A small contrastive image-text model, trained from scratch: text encoder norm layernorm, 7.1 epochs.
Rows from block 6 of the image encoder of a small contrastive image-text model, named by matrix and row number. Rows with one number belong to one channel. Each number is 128 + 24 x the weight over its row's rms, rounded and kept within 0 to 255. All counts start at 0. Numbers have three digits each.
After each channel's rows are labels from the 100 images, of 14976, where the channel reaches its highest value: "strongest on" is what is common among them. Only what is clearly more common there than usual is listed. The data: drawn human figures in many poses.
# convs0: expand pointwise conv (encoder.blocks.6.convs.0.weight, 384x64x1x1), inputs 0-63
# convs1: depthwise 5x5 conv (encoder.blocks.6.convs.1.weight, 384x1x5x5), a 5x5 kernel
# convs2: project pointwise conv (encoder.blocks.6.convs.2.weight, 64x384x1x1, transposed), outputs 0-63

convs0.29:127124110129063152090139154154130114092144126146091127132134113102111144146112140140107081068150154131157162151161109143117136120142084155148120146121147156155121122109128152165082099116134136
convs1.29:112142136113110129106084081128142117093088149114098109102108103128161135099
convs2.29:132098096120128169118154107127153140142098102092126162098167077088138154141132111143106100123145104135116171121168143141096120092151140136191110095138132125144104110139126112110131132094137097
strongest on: splits

convs0.80:108158137155161086157131116125104063126117109112149160131066146103142143123127109174120118124121118156154110096132147115148134120110117129123121138132136089129135127138154159072171106150163098
convs1.80:157145102091113125126157128125084083112140143099092086114141131143155138113
convs2.80:122105106080102116125128169138121097131141120139136150128141177108134090098141086129153145121125133059145159120144117125157124103191166124154152134147174151112090138130121147142125146123114142
strongest on: teal trousers; lunging; green trousers

convs0.322:142102093136188150167172129095155112135077087101143104079171078138170140128109139136161117138094124139138127134109161119131134123136146130134146120126138137143091117156107120102138152129131140
convs1.322:103145139101129119137129153188105098117157164097099127142154105130126121165
convs2.322:122160147107121125116159122117123105096127128118103107134083106156169108151101166159170146098129149142177074098108093120160143124148130126132127139135138142127069153099094131121152151140104115
strongest on: white trousers

convs0.214:127126132144165125168128113106152163162109120105159118142188123146135126144134131125121176186121092091069149112123128117095133114136164128136138092142105143109144131122116099132177158115108120
convs1.214:132096091086079123118123118084133124084113098152149119131124155151135132136
convs2.214:104145143109115119128101126132148143106146125152090113145117157205145090143124184110157145134129151134140080136085092111129122127127132105093112139130107132133138133122084125158126142162071132
strongest on: brown top

convs0.129:187114139122096096117160128139112113139119134142142111115080149090106191134120124129122135093127143135161141125129174167134090136142103137152123133123179172125116145118161112136136113083153149
convs1.129:116128109117147139152154149116124157153131064106147134105096098101090109131
convs2.129:154121152072102075098166155173078084105133152135130135144067130103148146123125137131118157111125138102137126116145129136144103116132109131149149137127137158114129169098163149127115093099128137
strongest on: grey top; stocky; grey trousers

convs0.237:186120101121078118075142130139118098109130140143122091144118146113077171136124119126125104084131158137165127138124106173116106154130100141138125158123151173153128132109138129175118115098138145
convs1.237:144128135120116146131159129128152149196170158150116149164137147129140162136
convs2.237:079158159162134166157099155108153137126138109157113180124164124138148123137114163150126132154144124117098149142162137081112167102113121155119140120152086099115129137133148144097108104178131124
strongest on: yellow trousers

convs0.241:142099100122134185070154109166140113133107150077110126141142083130120135110165094094135102105132123136150122126144114174099137128102125133161127090123120109173126113123118114135106141091123091
convs1.241:139138150143170114121139133155108081075084143150143131134159150150125120146
convs2.241:105124140109098089152143166128115091119119102152159155128117163120123141119105135169140120139102127076121157124130139106178114074178165122153148138133142139098097159099142139123164131155115130
strongest on: orange top; orange trousers

convs0.366:105112120137183159146155111127145129157118103102154130126171117113134128104153114120104175182135066093132152103120142095105141128132145114137136077121112110134132124167116122097162160112106112
convs1.366:085076080095127095113107118130101119127139138122129150154147136136151141163
convs2.366:106131150120109140098108122129118163126157182115123107177126142184117081130144136110153124119160142130148096104107069140127123146126147107094129144130127115121121146093079124146124153171087114
strongest on: arms out; brown top

convs0.93:126113112133166135152123135103130116182113133114185144105135129111112130087131081123149167165125114101106161115161168110156135155134160130133167108156130107090118151134128107083159141128155113
convs1.93:140143154136139138134157153149122091115141137121088079102141098089092102129
convs2.93:121174165116108123097106134131100140106170163134107101169074145157140095127123157136149135111167163130153097123110091135146152142125122145097141154127131123109128158101090150115108117181108123
strongest on: yellow trousers; splits; lunging

convs0.338:101146143116146139114138122087090162136107141117135127103089112106145121114149139109108139162146075158156115107138147129143073156142162067128134133124122108075089099161103134116141151125132118
convs1.338:137122128115135158156152151172130088100120153122108125124113144172182150129
convs2.338:145084141110112116121135154176158080113136128161129150131134175129098130124104119159138129120092156097138149129139127111165147087143092174136097121108165167172112164132152133141120109131110146
strongest on: arms out; squatting; red top

convs0.43:127112089119093151112136180136144114111138123127112130099150113121123128141093115140143087107101185124127179177152138126133147106148117168139126147147155155162119123106129155144071108132140173
convs1.43:106121134129096104120134110081113136163147118099122148131083085112125117082
convs2.43:143125121135133124133168173123137094127120141137172135103146123086136143151093126179130098121106132125123172128178148124156130110146127161158137155125181127118093148111123161091110090141165152
strongest on: white top; stocky

convs0.223:102129105133115099133131146112098111139111101128128161062123147064138140106140111097122113135113108109134153158147190134127099135135134097143156147145129105110122093172177154145113135110150152
convs1.223:112161170161124109130157137111133109094087134117153175150130107129155153119
convs2.223:112129148129107149093140173171078137094161163131114110180140150138122083102164113087124150111133130104151126114114078142129135144124131119119166142137123112108140158101131170148102130117092123
strongest on: squatting; white trousers; teal trousers

convs0.228:135130107129139145100107087146123172195136183107147098161116132143108099124160094124098129150146108158123123078121105125142107154100141106119086109119116108146127097133140105137144129118115081
convs1.228:180127110098146150127131117124095106135134123141137111097104161124070090133
convs2.228:121128151118140118132106119091109141162122137103171128134113147122135108107161087123136170149168101109120111076130116147142121134139193109132143107168123118072118136125134108121181173128143104
strongest on: hands on hips

convs0.368:114141148166151150170105134084103121105107087126155142077148123099107152136132143105127141127097111136134139158126154151071140152089127109115157170116103082114155117142145161111146148127149126
convs1.368:084099097095105139185145139125107176144133105122147137129124110105113118129
convs2.368:120109141165085105141161146135120099066124112115108129157157123132090160150141141139139103070112130134157132136121077139110148097101075141103130141114114112135160154118150175147143125124127129
strongest on: blue top; lying; blue trousers

convs0.98:128136110158142130134207137102110104145091139110173100103109108085163169145121122139109124117124115160156160120131165148136105144136127120170139142161132127111081132114167134105132097112145136
convs1.98:126123161151129142167153110094154115075099152124101120126123103133164146100
convs2.98:094132117132149116123151133177131111089102125165112102159129164113158107125155134140074116154147112127128117088101146127120087106141124127179101128119113129157103089165153158143114085110114106
strongest on: white trousers; white top

convs0.154:094134108139144134151155151117132119173110143121192144134131131115132127102131088131135154159127092104136158090147133111163133129148160123131153131166136099077085168142134113095171138133144095
convs1.154:136140148134138124121134124131101088106117136116095082102140104091081080126
convs2.154:108167170095103128091090147120083158111166146155105116129072148135114102103137159108135142125177146109150121153121128130136129142134133119111151162105121129089137133123079159134095143153105144
strongest on: black trousers; splits

convs0.292:121133189114083116103132109178109157138182154142117123152094138117146163130154134124101140124208129126147134148114141146085135117114121137169152128147098138102142154114127115106116110131137130
convs1.292:157142123090109157132110099122161138093081114183150119123131149133127107116
convs2.292:149101108119141093150154098145175106152086110133158145120155145131132160165113111159091103153110133143098134107114167129124116081139134131158079104131151144163105096137173102137140110112135132
strongest on: yellow top; yellow trousers

convs0.333:128082105142131145146155145114134114156099122103184138095167132100078151113151084103136148129103099090132167132147134138121125151149149113124157120137152123089105150129124129131165175087126140
convs1.333:129139161161162133135164143143112127150130113116087099104127094090088099128
convs2.333:110148154096102112096105136127111153112169159139110105171119164165127055127149127120155140134140149094134095101111078126150141131146147119108120116122123136119114148094102131155125158143076118
strongest on: blue trousers; blue top; arms out

convs0.216:127125111128133111127131151134130134137149117161121142064132165094121133133119132140094136151112126129118147145142226107157124117134104137141097111128119168146130119169174129137112105116129189
convs1.216:132109115128145101106122119107089143151119069098133142108098139113077105138
convs2.216:149120097114113103137144144138137125119133115160110135098155132102148144157097153148116124135099140119096169164150158116129129093149108158168120115145138188153138121116161125147087078113122187
strongest on: black top; hands on hips

convs0.310:131092133123069132083160136187133111099153140109110093169165133122131127143161110126132112086150146115157147142116095180098141115128123135161132137143136149164137146097125138164114129116101142
convs1.310:141139139130121153117102114139122064054113131129118138131109131136160134102
convs2.310:127104092105147177124122081140125133130107089086121143111171089119144113140161112109123110135151102135094146134124133162075120107119145106169122087133111119159150099132105123142153146090113096
strongest on: arms out; blue top

convs0.90:114108125095121099161102128126149145124113090146125171098156163114147111129135140125142142149122127087046166153131153118097122074163160119163135118144122151111127088142128117154128139116120147
convs1.90:161142136096132150108103115133131088082116102140091104122101123104102098101
convs2.90:103133126106123081180127127106134141123119072142141119096152174155157110142132155122156166161111120093096119136093122129116117100160169100144145134173108156118116117137149118162145154121098134
strongest on: brown top

convs0.193:175117135131134127110117111124123130160127118129144139100132130073071165118140106101091149138129100126090172140163193139112118140115101141140115094099136152127161112143137116138138124068142148
convs1.193:119122110112121123151177157139117177197144102109138149130113123133111128129
convs2.193:165137129118102116064130126144092116143163188122123100169096144107102112119145103121116153113129127128125116098143102138153119160098092140108122083123118149130157157108162111165133118081116131
strongest on: grey top

convs0.215:104122125148140143134156153125101131134114144131173136139126150106127124088144095112105151136115092101158117095134095121154079154161168101138152159136151098070085130160135147114158155117154108
convs1.215:147141142131132130132145134136112118142125119101097094095103097089078088090
convs2.215:121193164103105099099107132103086160118132166141115115158049146157148088131127156119137118138151143148142098114105107142145125141115148103107130172114118107106117125123110143130117125162124116
strongest on: splits; teal trousers; black trousers

convs0.305:159159118112136109134088134127147130100182123179105109130120151161144106126119143129154128117148188125112114136109097128125137134131135181162140144165106165147122117125165118129076085147149150
convs1.305:148134150146128148140165140132158152187164168120122172141144132138148133145
convs2.305:113085125091090149088170123127123139144094150093143159123136105106068131144128116108114096116112112144146153117164124159114119111130134093107096121086174116127113150116098130152153160107101121
strongest on: yellow top; yellow trousers

convs0.28:135129180126153147129150104151121123133127106127142134159140108127128143121155141134116185176163072115135133111116129145080151120118130118136138088101106117119144158132095111092190150113102086
convs1.28:074072088105136097104115115134090109131134142101103131144142133120128139142
convs2.28:118143152118109146097106134114113140120153170102113117167122139167098076113135129102170128122138136122144108112122076125128146152118140107076140141113127110112134156100067132141137172164086113
strongest on: blue top; blue trousers; star jump

convs0.249:166116113134154171117147118115158101138071157070138123142154045155143122128126096135147103122120145143108147115137093142097165119101139147142137113151133121164105120109111115116123134139148110
convs1.249:110135120119136108109096141151096069086139133111098123135145077103116131137
convs2.249:149128137120120145097163114143139099107106136087113114134123086124144135150132130138133066079144145171144107139113124173077155124087101121144120154080152126167129120120094157124105121146147136
strongest on: white trousers; white top

convs0.227:137134133160179115209130124122142126132111091166152140096122139119127167096101129147117148131116120110136124123116158096155103143143123140127129161107142108115130098181137138073137112153174130
convs1.227:110112113105134116150172149126108161181147105108118127120110161137095091110
convs2.227:132105156147142132144158146173147084079153109140085119157133123132145140090120142158133127098125136114180085109105097093147143147121082169122125118100132118148128167134121149093104121147148122
strongest on: black top; lying; black trousers

convs0.300:114163147155158104174147145126098110087144108143131097135122180130151134099127140146132150106118139110162075113090115120165118154136121125105142198131134116119127117164140170115147121139164132
convs1.300:100090120105116130135093107114113145067148113130147086171119129141116142134
convs2.300:118158128142129117158147109108158097127111107135133145143131150126165129181096156193128147115108148149113103088129145124133146089142118149145063121156131155160088139141169119126149108139147107
strongest on: teal trousers; teal top; green trousers

convs0.192:099153124132160161130107131120129179151139154130144144161161137144115082109139120134108150172134088118118116053133094103147107151145153103106106107122116100116124124144098115125158159145109091
convs1.192:102121135118107105098107125139125092083116153144094074131166147135101124124
convs2.192:147108138116097132113119163106133138105137151136122121106132133120109135129113133122149118088141185126134159196124143154114151118128111162135149177127157157135111126134132151117061112155161190
strongest on: arms out; white top

convs0.355:113125125122119106150121135141143097172138137128184150151131160120108107136128102160151157155135130103134156087135108116136174104140146133127122126162158125126103183098144125116205141128107091
convs1.355:105116136135101112088118155143086098120172167099106099141164116125129132123
convs2.355:123130132130100117108109150150130095118164161138130112166151148160100084143116129129157135127100156105117144133131093119143177118112098150089128128134135153148142179057125140145120116138073150
strongest on: brown top; brown trousers

convs0.42:109125142131135079177146134127142142155059127157174153132094157149110156155091141137122129153110116126128121098113157102169103104148142114116125160130136112103094146136156104117174122155132115
convs1.42:107103124119135101124130103123120157197146123088113145174152123127104114125
convs2.42:136123116130090120137145159127148090099125124158091132127119139150133133169074167152134098099082183144146117146132114106157143092138093147109104141109146147173115150107138142137095114156127160
strongest on: black trousers

convs0.298:131092133152114148155151158128149122121131108159116159095152137098105174111098124152140140111119136113169163156142166090147131112162102170129124136098157139133088156144133146097106119142141185
convs1.298:145111072074107120133158143135110155175154114109129120134123104118105122116
convs2.298:101143111139131123149151166141121083151130121157154152101096130081127150100097121165114128121114126105156158127177149100180126127167120133132135142115161120102093153141108140071143110149148149
strongest on: black top

convs0.32:127095081131119170121126122129159123120089122071104135139152084179126118151111133139156098117110141137135122118140081130118162100110121147111113092150121122163134134091108102141153142118099073
convs1.32:099093129154178110110143147147164132111072101132133132125152107135151143144
convs2.32:119149157129123090127129174148075115108107128173138138116088164108122117117144133096104146166114105097109144146121153133134095113126129093139169163127107113090128109119186172137133096120135139
strongest on: orange top

convs0.264:113117094128148165133130121136157104135098109094135141105169072119156119119141113115133123152124124106076192147143134123079169089124145137177163094158108132142130102117118124109126120125129116
convs1.264:094127101114124108116101148146100089078147133090099118143132083111116131130
convs2.264:120159130111128156090134146131111144104132141098103136131151070128196102134141160108136087121164135136118152141142125145074156095108135132164162135157103134144118117090103150121092099143116125
strongest on: white trousers; white top

convs0.145:141111115097111113112109091120124097154101122085129139125069107160119142144106120128199114112130159160160124143127114151129179120104124125106126124135136114129132170089106094104169152138115105
convs1.145:121124134102102129137139081094148142127076082139142136100086125131125105108
convs2.145:144153164142103142137148133106128125096130170107154095163133107141140132134156123156157125083163143112140108122114099145096179133090123132138156148151123135129164184092138128113161178147143132
strongest on: orange top; orange trousers

convs0.341:140159103166147136168111116088146140163139140153144107100106117136146167119096131127135167132146140140125134124131138075158109167126121167148161133199099137105124134121144104088121101134152148
convs1.341:144119104100106118133156141126088141180161096097106149153107124105132142099
convs2.341:153145100145130114136093151133127089159180152136128115131113144141140136104113103145155149131133160118127149138145114096161165156094106183123144114184108139125134171100168104105113090138150138
strongest on: yellow top; yellow trousers

convs0.327:158093104140090096155129122134144109124135143144142089137115179162078149137108128127159117097094164118164100115093087142141117155133117135089124154130159158135133148105154106171147154113124133
convs1.327:132126131125120119107092096106100076064089121123120103128142146147123133143
convs2.327:147108130131132107156113108101136147120165119170126084118097173150093129102124124119142169116119135113148074125089106118164102194146121120103131134104137152112131131163127105154150171107134144
strongest on: splits

convs0.289:095144160138135119163135136097099140138110111136170146103134147098108152128133147110124163140123075111148133140134148132112128148121136078101170148115117104058129164150124146124185165114117128
convs1.289:092119116103128144151124092068140138110103111126129104158166116112087128117
convs2.289:090115169152140124161184105142133102111096097097143112158158133125125179133152125145109141111171104147167107106095126141099117111117132113140134124129116088126143140151129128096180173138127103
strongest on: blue trousers; blue top; lunging

convs0.112:147143142125110145101138138166130115090151149144078110150120097152144117116125151116153112100132182151151103139118068154106143133109096147133160157132127115141132142077115142127068104164131128
convs1.112:080106137166165098124152165173141131125126151162125110109118153126135114112
convs2.112:148104142149127081166124112092133103141116100135160147118125181106077156150115100173105117116082134142114122146131157126137124119130111133100092149103158130123145114173136145121161144147163168
strongest on: orange top

convs0.87:129088132119147142171144089131208136156144085145131137114130148142117168149106134169131177136140129120138126117113148099131136119147129151157100087136128151125115142138124069092161136130116115
convs1.87:121128124114114163191132104133141192134100109140143122114109114113128127091
convs2.87:145098146117110110125163134170130103109164142130106105166127151167168115111118118153180143096104175106156090128092085113147151131136111164132124122142146161143124173104151108132104119145122131
strongest on: black trousers; brown trousers

convs0.116:121149125111166127123123139109130135124116114113116137087149067122179121125126136108150114159124137132059152159139166112101150112112146154161166117159102113119147095122127122101083111160155154
convs1.116:136132103106107129166146148118106147147158092085116162183117112112121144128
convs2.116:126154138123137121121125134125135097112114137103100136141136080164204106134121143128172122140136149130114131127122113131106168102074142152147165133178095118132130143085128133088094101160144106
strongest on: white top; white trousers

convs0.170:126120132138118120143134103135144100163118125109168137172114142140133138146134102160147150141141126122130127081135101126118177100122131139120135094156136116116123178097140096096207141121125064
convs1.170:111102107121116099103110143152074109134160167086115114135162103140135121136
convs2.170:123152135138118140094120141135129102110172172130114097175159142161128068150130144144145137111117159128135120101121088120133161118117101164117104140148133159176110164080131141146111125136080129
strongest on: teal trousers; blue top

convs0.2:073136120113103133135130113120141132154114136092143152160097142155137116134129110153158121125151128130182099096136079117153130110142159118110103129165145103101095150119105104107171165159106080
convs1.2:144122112095098137109156142108108117168153091127106106092077148138115110122
convs2.2:116140154136112164092148150114121157098108144114131089160128125147134103118135134116164152072149138134181089088111077131105152133121134104119123139141134112101118162134091130152161176118107105
strongest on: squatting

convs0.365:130093120112111153136112133126158127109115114125103132141138105222119111144116147114196114118119176107124104146104055117120148115139138135126132128149128144133111141092119102148112143136108104
convs1.365:116110099117109122116104121114115115094067084133109096092119138109096118133
convs2.365:117116119108126153115116107078140153107131110096100115119106097148163123140111149123193132067156165149167092135101109144114158155131137129110127135130160130127113140134075124115126171133149100
strongest on: orange top; orange trousers

convs0.41:133137090141101155111118156121141110084145107150087116128157116117112129134104138124122098068125170120124147163158099137132129127147096158136115152131131161160135099120121164168069105113132171
convs1.41:114131140122115135117110088130144130089054131120105083091123117129139144120
convs2.41:140120092151166155152141117089148095138098086093140157090180086102146158126124105146123118131104098121112155112167134116116128114134137141159127087162119113133122122127147111097153133091152090
strongest on: splits

convs0.293:097108102134125121138126163172119129139135118145156141137181161117135112096166078103112142178114095069139172109121135127140112110155147118154148131161124122125104120134171153143124114107090133
convs1.293:109110087152154112095104185141117098103160112122102121157116118108122142124
convs2.293:125127133133126131133139193160111100123133119140147157113157122099121125091148104103123158158107103059115184134163139102140132116154137139143179117159104132106114162093159148122122118109121138
strongest on: hands on hips; brown top

convs0.371:141132082111144142117133109112136125103128089118104091066155102112155116146132155119133126126128134139098138160110169145094128118126131127167115111139107158183131067148134124151100130079127160
convs1.371:141140123118105151136094114143176141068093164144130095107150126125123111125
convs2.371:116116119136145167120116139123135111150111140081139153130138095151130113097123092127172142142117137128123139123156112108145161127117143160103156093179121080107113173080118101077150149150142089
strongest on: yellow trousers; white top

convs0.181:132114098131138107173120099103139146174145127119169096126130169139135132129121111155152169139150134115134123099107129111168113170159175131130117109161159157104101132120131076129178168124132117
convs1.181:114120149162131123121099091132140097071096141103126156139107091136159144121
convs2.181:100134158124144145099118156175110126111123118134087156138118088107127139082168135080094135167158085105127142154155146119103114123111098117140162113107084096127141106149122149104092115116124117
strongest on: squatting; sitting

convs0.206:144142132129160101112155129131069098109085118086113105094102095106178126126156144107142129135111116160117109148107154164104141138067110115138150128122086105132146123125159150108128118086132111
convs1.206:115138149138090096127148115099119082100142160122139130108152104143152102079
convs2.206:120114097150150133159142132106134137175115109147191142091124144085099157109134090136094139136129092122137149107147157121158089143165156106142125133124148111097093107169139118108161141108157116
strongest on: teal trousers

convs0.8:110156136180130163156160141107160144127129128172141124146143108109125177146083145174111137112150122126149137111159111087146107124176123158140137135144145140098085154125091122103138118150165130
convs1.8:150118090118143143115079100131161110080108119139107103113108131136161157107
convs2.8:162077122106130130114134086156144140129126125104115109155168134149132118147166116110120117133124124128106123124091123164093131113125126122151096076111118161183151096140140093173131144079095114
strongest on: black trousers; black top

convs0.255:143122096160094174074129138150126108116143159117099119129117102124094138119125105127112085075123159173173131144153108156137134158095086151118099137120146124175121129113133142132097104117131129
convs1.255:132118097123137123116061095116117107060103107123129100134125116125122135130
convs2.255:172110094138126180090150097139132118131123151091106101126122063110115152141132112125117097089151134180144145125147125166106129152089095156148108108115147131166144122120126125124116108096148108
strongest on: orange top

convs0.21:083137128163137133173120137088125145111105087125122139066174114113142137145124176117126129144130101113102166177129165112094117118126131121133149132146072120098140107121133146153127133102098145
convs1.21:118114104129138094114125134109103169174165123122143160144121110093097101096
convs2.21:101132152156100142138134160137095114087120107139102138136172110130114139151148175100125156152121091089109140163123110121104128113118115113119156120143073124104147166099151149162148114109070123
strongest on: blue top; lying; blue trousers

convs0.311:110103127147127136149135146102137129166115146119210159110149154109090140111138085112122147139118100091126166113162138126145112131139168109129160123150145111075098155144129119107165158125146124
convs1.311:130142152139147127130158139151107117148142133110088092097121101087080092115
convs2.311:116167160096101124093110133124099162107152158126099103172076146158166077131135166123149137126166154123142092112104097131143146123123135125112150132127114126119134157094098135133115137170096112
strongest on: black trousers; splits; lunging

convs0.321:082147151155141140130135148131148085105116092136119181137127109106149130137126147176108122122122130140128128099156138113120167081137128152147120121134116096133095150139135158055131115178156101
convs1.321:153139160166157105101126135146108080076084131152139137129124120140148134130
convs2.321:152121096108130074144115112109109127153141131147157114106081170125116126116116113125137172139109135107118107113119137120176070160152156099112121124133160159082131120139144111176158148093136141
strongest on: white top; pink top

convs0.67:146122127124132111117129104142147111137115106121141150116124129098158158148144115151116118140142124150087152136138178145060157068097117163176113118146124131164144116116178125090122084120148115
convs1.67:110126107136126137183141125108148198128119100165167123118111143131122118123
convs2.67:140115148116136156077141121152125116098118142085104126173146070140165117145151125118146121112160136147121108120140103155087158109075117163161146106155102112149143134099141131109097112128142088
strongest on: white trousers; white top

convs0.167:096153124153142148169135186107108143107099109155141111100137118108119143099130146114139143134126126092144143158128136110136101145162138135149218169142096112067110121126129144114128133129129123
convs1.167:128114109110131154171182153131133136125115107114106098103093120110078111117
convs2.167:080163134171085155144156166136099151105114135149118097142127124151138128132127181116121110110123125135171108120105094123144106143134124112142162184146086121118072142110148156121122115144104122
strongest on: yellow trousers; splits; lying

convs0.296:126110147093126079158147109141130119140083079123158154114112152108149126137149129134122152148133118110103154119110167146090131059151170098182125123134132141126109112141144117121168153112111106
convs1.296:140136116097106140131107087127129104064114142134111099146164102099115145149
convs2.296:127124152128093110176140152144131148104126082170122150093139166104132154131122159122129163126128127093111118172130145103116113109145115131168124119141110179125105110164176129164098132122131179
strongest on: brown top; brown trousers

convs0.110:125109133152190145163172134142137132123109100126154112138181133103150126089154117108116170161129081077136122104102143111127090138151149126158140112124123121117109107175132136110141152091134118
convs1.110:155140147141128142136158153129122119131124109132102086100103129094072087100
convs2.110:107159176107108125108129138130122150112157144167115107170110166161140081118136159142134153127139144099157083086096070114154142121144146121114129139137112122115104168117105131132139150156087117
strongest on: splits; teal trousers; green trousers

convs0.306:142103125109166124133146093107127113171105108074153145134144117108137121115140103141143160157117100130121138088135140104136154129130158129121100061117145109133125143154130116090190173110121093
convs1.306:138129125114089147134132116098146142129101080161130120098084171131137114089
convs2.306:125143197104125135089140121158124127112172157127113110185110134149148108118140139142148174100143141115143088090122071121114139135139120145125135090123115148114133171092089113140118149142111120
strongest on: teal trousers; pink trousers

convs0.31:150138109147126096129186147136079127121109124119149104106128128078147167126147109117115119121127126134132141148120170186107093142131130124168156171149147140119131087133165160139123098100166143
convs1.31:103097116139139129154191162141134140115103097111111093090107113121139149131
convs2.31:122154107121103121102178148152083116119113162125142094156099132101162119117169121112098119122169107119162129101119126172135089125134145093178153156148129132126093110123154164152102106113130118
strongest on: white trousers; splits; teal trousers

convs0.151:116137128115133122159117094101140110146120102117128129105063127161167125154115153177176144144147153163161088120102134115148144113121142129127097121159115113144088144132139098085164134161118098
convs1.151:143130104115111143133114128160125102110120172115100096082132148167169147104
convs2.151:124101136098130128082147167163111127099149137110133113160174143114105075113176099098135153125135115072129133119108100155113124127155141108131148120122155148125132142120110163180116150103091144
strongest on: yellow top; yellow trousers

convs0.171:113094147128147138167130097134164178148118108136150132152167136144117120106157111117120152175140097084113116101104128119106113120149188109147143107118120121109118103160106102124158188137122103
convs1.171:133127101088102106111119109116121107099122105158087096154124183127129155136
convs2.171:136109144074108088134111120121140138096115108147094125118118146194131107154112180094170125126104164126114081148076122124114121116127134108108113135126119160149121118138119118163113158149090148
strongest on: arms out

convs0.107:103126122140163142146133142137116142130085108133145125128129156153110100106143124098101126169115073110144103087098138120156064122137138081137116143107106098128103089166143140150155140112107086
convs1.107:119124128132134142107091084126142080061088143153121120136126141123143143136
convs2.107:148152173097107100119115129110139090105119142128114151144090116154139130164099162151156116118116169157104125158144148129107168089090101165124133144137121142148150155102142129110098103182150142
strongest on: arms out; splits

convs0.202:127107100103150109149136121108141135127073059125113146085151108110162132162116144126130114152103115111071147149140181124102111086151133121161120110140138144124135078133137132157129127097129139
convs1.202:131125104118131148162127112130144141076090120133128064101109136119098099115
convs2.202:107111100096117141123164123146131107124105096078139142124173106137193109141144129125146108137127130111127144125130110149091152055142172125168135109165118139145085117109130123129133140130102092
strongest on: brown top; white top; trousers: brown

convs0.332:111115128132140119175138121096135138116119079131140107112200138136155118151136163122156173154118116087098127130098127124097142120155156124156157103171110170114120131132126122156152154089095133
convs1.332:105121109122148135163148117109126153162146122128101103116113113087079081105
convs2.332:092094085123110133148141152148144137116133111126138129134189157152136102126165113101135158152123113076131148121098094126119120110164155108157151126170122145134108128115148136170134150099066118
strongest on: brown top; lying; brown trousers